{"arch": "conformer", "noise_aug": 0.002, "head_dim": 32, "qk_norm": false, "inner_norm": false, "moe": "expert_choice", "moe_every": 2, "subsampling": 2, "layers": 10, "width": 128, "num_labels": 68, "beta1": 0.95, "max_steps": 15000, "lr_schedule": "wsd", "warmup_steps": 750}
Rows from block 3 of a small multi-label audio tagger, named by matrix and row number. Rows with one number within an expert belong to one neuron, the router's apart. Each number is 128 + 32 x the weight over its row's rms, rounded and kept within 0 to 255. All counts start at 0. Numbers have three digits each.
Before each expert's rows are labels from the 100 clips, of 14848, where the router gives the expert most weight on average: "top examples" is what is common among them. Only what is clearly more common there than usual is listed. The data: synthesised imitations of 52 everyday sounds, one a clip. In brackets: how many of the 100.
# router: router (model.blocks.3.mlp.router.weight, 64x128), inputs 0-127
# up: expert up (model.blocks.3.mlp.up, 64x64x128), inputs 0-127
# down: expert down (model.blocks.3.mlp.down, 64x128x64, transposed), outputs 0-127

# expert 31
top examples: nature (100); stream (96); reverberation (79); text has "reverberant" (79)
router.31:124137118141122160147138112114161088070143139170148175064160105150137132144068090093122157133091152111185110143078136088153167162148130126159138102133150180117137096150093148095124066136173119106099150136136129102109108182111083167183093109190147162165110158131104105103122173127196138161135089186150112105138108090161191116108147080127087071075166097058098161088160071119085101147135
up.0:117147053117109137130080128165147062128159111143117111151177151100117124160073148147109096098086173161160119129153114127132096040196149125120140161110127132119112110157129145180147156126092101128100130171100153096136148162102094123159143068132132113119181186143118151073094154143149138158081159112248118079111143135082125121124116116153103138104117141152076129129089067230145146146110
down.0:120119048115147153144183073120196094082130147148158106116089122138166166146093097132130149175097111130141170078108092102141138100124104170212142136098112149063100134155123205188182094132109119150093141155136135105165163130121140192080110106100096077141067185132066128090186086152118114189115102199130104116110140107155129149126096153103117121129120144154113122130117075122112139164137
up.1:176131218142152065157054127166164176177151130110143126103171073127115053142169127094130131074126131103117125146136147128094116188133155255145084092106100127149111131068144142094130111122106103142144129124114112138130112140162107106138131140132126124083105179100133148127159114101173109114142112135098125130152111111170152126135124081126137124205212104107098102073077141140166157152140
down.1:156172154086101127148137164120145141041126129131135116128165088108073116143147156126124084150125172155126113178105173096118145054126176063129118084135139110173112061186135086160114125149096132094156094159112198122106122171099142125175136108140135106125066147134182102212131183073100117135148123104150156138110140066136189160106129140126131065131076132087117132206156116107124118130139
up.2:109177119173097109125095112196140138171112131082179133137162187129135134113090087141189070105131160182127096183161108117117154023166178077130126109133140153123125095156105085085205092116114082105130145108171106100132073120111152122130126131157133097173114081170192112143123144136150105152142104132052145155164174105119089162114125146107071152105153094136111116104121142141149124113063
down.2:128122135115087095086192091203136101089167113135107157130116146161174109154086121140208161098112119147121082148153123171116118169138121152114184158108096154086122119168117131141093093127158091116155135113127096083157071112160137152135157089147139150103114175126118069114026134155157125087155151120045172154154067132127147200128136109117099149105133116113186121105073158120132142205114
up.5:114073075089164078180132188095155092161147151127169148141112109077058072131053159153109083169110154102116115123133119186181169103140138157165093189098141133139062142129163139127133186138136156143116115114125131081115127164116132131174166128158192118093087176092093158116142109128159143114110175069160162120102161109107154141135102109102093147138108175113109092203106112184114105130119
down.5:131091053133122128136164116105197112044116155136165076106141114145105139139132126092183093182053155166150141095122143104109145089128145094204076164121103103157076154140118153132201130140103093098121116116130147103153136161094162211143114065106090086116117165180161140141162088149127084165129128161111156102132192089134136155127118177125100113169123101130099128129131088089180142156109
up.6:141154100121128111121144118139152110104148121098120111157136184156126120143083092161168083090142224186178072161139156115106133073181156062162128139133136166128091093134099118110194118130115117102124139105161117101137114132075131130181101118154159116197122139160146100094161209119126110164118090124127124103125135116152115136127132137114082078085114042138063180103149066211111141111099
down.6:175118123155103113086152089203127081055131111152127145103106132158199152140137070157194122127126060158135124171107111164121123192123094129142201129077078151093155102119124145136075113105170140108144146118147096119170091085149119176097143137112117113107123156137069078103111127181168132136151131170111160132167081146141127173140117110117112132086100110157106114072064148166133121208172

# expert 13
top examples: waves (51); nature (51); whoosh (49)
router.13:182114126121177124188102121107184093096151167088084183083169101104158172079128155184146151104112099172124155100110105157146145101133146096139102134077133165113072146145137173125092099148095157118091159097126131176066148177093116116105085155142119195171087129095076162156128160176118155146150123085109099166143105135167130147123139171129079187107103124128069146160163091141170104167072
up.0:180155146162166107180094131090141111102119158093120189062116125138154117114204072145132166121122161164147209102103136137058129113106145096115101142067123122135094091126122183167105150111109183125110139151121142197066151155061124144102084175090134191166123064103162160114155095162115149148151143069148096125154111126159130160133103136158086155126136110132133079068165096125134110122110
down.0:161098191138082134121090134149115149170110094087075146111169087099117114158192109120157132103123193090082169106174151138062162098098174092113185133132052116103118120085099098136199069105161092094104131122128169166147132117150085079127118113149155118103147139131204111127150175102119157089086126107131143086103068123141149069095139152116141148133176127179106180129149177142119133137111
up.1:092160116079105179136078060213173188098085083057103121147167143135118177140135115101174155122102142154124145133112120165103099191152179087059164168110170137071157096189134165129106112115156116105148115130114087105142063129147133082121106105158134118140131075093147087147199150104111143101148135104084145148120113158151093135162098134147099155095116157137149137167099128113134192103160
down.1:141174192139120091068102107185115181135119129100118140129141132136130116146102095138157100091166143134090122183194092159149107174111105119108150143148137193116111169217135123084153105067179124095090110105150143107143065109128187083187169120134145099120155116160184087134098154152143083057124134102088161135158054095089127106148179142134117087096150121064156124107106156128139122113133
up.2:199148094172171106138091149123086132086091147126121179144134106084143096095094121206146140161144132081160152136112122173102142080118115203074083125137095152179124169131180116150153114087134166184089131137135193164138114124134142100131163117097125146098073163151148160143153088136148085135102100102131124138142098131095160110100080105142165140143170162118180104054162127049078095082138
down.2:170158150132122084145108140107136120133142092145105129128122097133096055149159090113137103136133133165123174114166125156077144148106174052033138163171096097102105136113153125170163075092114123070141134164105139150110164176135127104110185098145149131098151158128185202138081160126079165093130139122174081098053154148080138158138146154123130157135108093103096190101155149122123148105212
up.3:144079111167117124216066165128154132137113133124109126121142115079132165129167166090141127090087131158161142139141171152085114149123124145137171191137040130154136101081135128105141094160131108038139130128135171134081086162124159104126133147134135110082153099163197085159211189126073079109065108114164133093080111105107141128111110109125142164149141177160135117165136118059136133087130
down.3:164144137114074140111126090156127131122100119119094143128255078078127088120126117132197081106139135153087106104145117151091102181130178074120106152092148114178156148158113096087175091072108115137095145170141169105081070129125144128125126103132227133126112120127149123158176188151132136110107105099163148136081127089047153138098148168091122142123133082098119167145175160142140130143119
up.5:137095109101184100181166159076145110163128154091102162096120108103166083088114130178144111091160107161136160112070108119170118145170121128173089171090121114083038150126148190106108074133107207134080157084106132197103100152111105126140108216128150154170103133105086128129110135167158153180149154102103114167138130157115104122140154152126085169060140106117096137161109096126131129166101
down.5:145126180136093080178137116077123157121119130130100142071161111134108129155113100154119159137130128104136148154114083109067166106162117117098177162139077126076100091088098114145216122134110100073120159081125121164119152121147116139161132137110088135110208124172155155207165117153101176129110151093148169066171096126049139112140194172089081108132172103179162108078152140134144106134098

# expert 10
top examples: reverberation (65); text has "room" (65); text has "reverberant" (65)
router.10:165087092093155178100119126188073142147122091125128084144110153182176162129112128119119109131117134151091047127128084103170183106160076116173156127161141160098149091121071099137114148181172077192159139094100168059123143104154108147125088101074165128068124109099132180157145082130187124115086150108103143108132158089131145163118164162066146114152143095104132099129158144114180085122092
up.0:124100107105136157164107156163151152130129104145153097114143116144169154104088099098193068106147174154125132119094163139149135179089166075111179147159115091050115151139094129081143077098149146156168111210086120103167067117166055163136104172109143091094128182165173074130074115066102085140136120088122123120180139128133139175151146164106107119150155133126095124208124136125155110101136
down.0:129151116101119124142086126125141132074125100100142145166107191157111142141186161158128105097184137147122094150113178182114104153145130056105152052132134157099116128150185154129186112097095118106210153190107173164172082099136123091079083134100149118118143112165140080105174146070120100130107108080154075119136159116074157153176136139199082114146147118126161083128123122095129126077077
up.3:134111106134138190160118070150117145073150090098105133133181186187089137119099118163133116107107018121100099104137130179148134129124107103113136109150152169175145167120183124119106054136102144154132120134108135119170127108131142114137141150123135072070229166124081102147188118152146128103095118123149059122108118150107173057107112132068165095158075135129083126147159166149134095150111
down.3:151123123114112139158107143171154153175064056134078170116110068109095159116114093130145096133130204113116124095134091141178115166110128152141152145124190100089075159125146152115097092095149161180087111093129136109153098128131107134158112133075135083087119161112191088137056131130186088120133113123108175117181152141113158077148133135078100099132183148101174110152144194158089079179173
up.4:121118095111132182102147112191094127154098106147142065152110110188168155114127148095136112118118152139122074152116085095166157084154074125149081126127124112125151095176068108144108191162171051169149120095095150094094144125134131131163117083103187133096132108116104203188173111121178144123126144126083162093116155085094092175143177138096103152152184068104163105137154122080164090139106
down.4:183042133152152164162122150172095146173150118092180168118113124116146193172090099178144145107073152141129055091135105115180173077126128091116093051153161158158157107081111110110186113098182070161104135159150137124117104143157061080095115123128091124107108111143162163108125084079117113151122102150089173127140122158091162163088169088153143146106166147138148121117119142127172106134097
up.5:113108090111142180095145120192088125156111112137139074153113114189167161120119150102125121130112145126116072152126076097170169073156068119154078113128126123142156092169077099144105189176164044170138122083114148102099155129136143142157114086100188138107116098104105215188172117139178143115118153134080162094103146088097095166139172140099107142132162084113155113127157115078171089134098
down.5:187035142150150165171120158174097145177155116079172167117114119114143191179093100178137145105075154138124057088141104120178171077129125100118099052146149153163153113075104110110186115107184077159094131153154134121116113144153062068094110129132091122110117108137161161106127083087130121149115100156089173123139119157096155161086168087144148144107166156140142127113115142133176110131107
up.6:104168129129116164060182102169118116144079091123123090130121092170164135086163156101166136097110157143101091168104099098162144144141084117124095125132136106100138116187064121157097182138172072160154136123087113106095144114108106114149133084129202149104131095101082175178166114108178171136165133110113157136135168093109055178157153118129087164170210073101167133141129140074122108175119
down.6:151069141148158169147131137162094141144145141130198154131125113127128201162101109160165127111044154135159072108141108112193186080120136080105063063162157163164138091114122087130193145111171072132133137167147111133110110160138098116100140098139073143104082136130171183143091102071060102123147119163104162115106131170086150158087158103142132141099134127134162134122127136077177091150087

# expert 24
top examples: knocking (35); spray hiss (34)
router.24:179127153030138125132096154109116110149132116142123123079109142107099132151109122183086125083088150108141107129131075132143121157147101115161227128155092219068093138077129176143166156115184180140095161137115135115166142111152072104114113073127136160132134076088138143106129109103150154148067149122147120130149149130176153176110098100127144092146096174071087109151086153183176160097135
up.0:118181116150111104152038081190205126111149125113093144065170134151101128096119147127122175143137090133156125124155093169089152162162129145056112102125133144149129105150105104180107098088121107091160139145102103159157124193131159150130130109142160111141175136127132197095158112123128112045118165107194104080081140124116104175138102131167128129073088117150159128110139078036165146148132
down.0:150102170141156098179169144105120125126082075140093139141082074095126112128161122134144126172155154147087124131042068167086153116144113170141071155071073099109068133095160112102138119074075146059132121092122060122116137153086171155115160119109122140103162165153134176121163102140151135131163152109111155094112209117133165134126151087129163107157195120176110163172152130115159105178124
up.1:119185112178101120147058089191203140092139079107118162091174130148097115125070138079131144097126095170155125114135150098106146139176124091035118127123140096179114085195100085199134131101139147091167099146110156132163124169101155109154127140114145164100188133133171171099135123088143143086131167147192124071137140096104096118141109130136119121076103110133173132083132086087141127183124
down.1:130085144135164067169143118086130142117113106112115134155109112080140123143185148167140130166162137129103099159074126174116160116139167207176069136093050113130084094105182147089141127087112117048116130098125068145111143162109171190114160061111118147104160141105126168105143126154146147136147150061074140096104184090126178142108151064142145109128199139167100148156129150126154110142103
up.2:121100129073142049092236186099117110089160106162148136133148123029145094099161150118110185126122058169145137048118156122131076156111080099152076114187127138151111195154128130153124165124078112116176080141148164123157120147120152141098127128151093146100117164111113140071158132182107131090112169148150096125135172140133124083138121142131166118140125162130159145155130101185147118125146
down.2:079127225113170084107180153121187185149144139153160123132126145092107106125106133150151190127145056105161069136087113145145104166103147107070134144136102115096113156123152131093206166104130120135191049068112132105161076095116147114134116102147093120144078155168078111081133113160089118135121167128085166158124140101105097124150136142115141089066153138127130200151123131172132124082120
up.3:131196151164103111104142066215188101098129150110081137164160134223099111130076142078119154072156076159146154112104173095134125191177141131093129129101154106151112106132139081159151113149106085115168110109093132143136090169143132106136136149103109167129237092136142147107116114123145091095114172170145104111161132087122079136142122143141149136114127096122189141065138112107155124172170
down.3:131126101117178085161145128079139162151097117101129123154130096091139119119137153141138092149097136128111082193073111151142175122108138161159085128120071127123083154105188155123151145146104102032115073115108121123096149138132189205196137117084085154155094161151131095127099123175122135136135163126136118107127196044104187150146201101107123103117160117180135175152149128166138077122079
up.4:103118113049157097099207189059113129058168073180136122152101131052111112097194095158138148123137137130137122070137130132138123207077117074172147138173117138114115151176130118148142186074153147144118112137176169123150086140120168168110110155136147125120055103127108143086172145128059117139093129126148133140117165131108135102151106133112115112116102150135093086195113132131182149102137
down.4:096099225132123083128170175085166175132138100120110100164128090081115142155164115155165178131163082085139107111099130138121101159101121127049136148122081122096151182105153127138196145045132147092152082103140115096193084116103162133072125124155127131122186118153071113090152120148144159115128171106087159170133156107158077137099146079113141108085161142134147169161124137142178140078149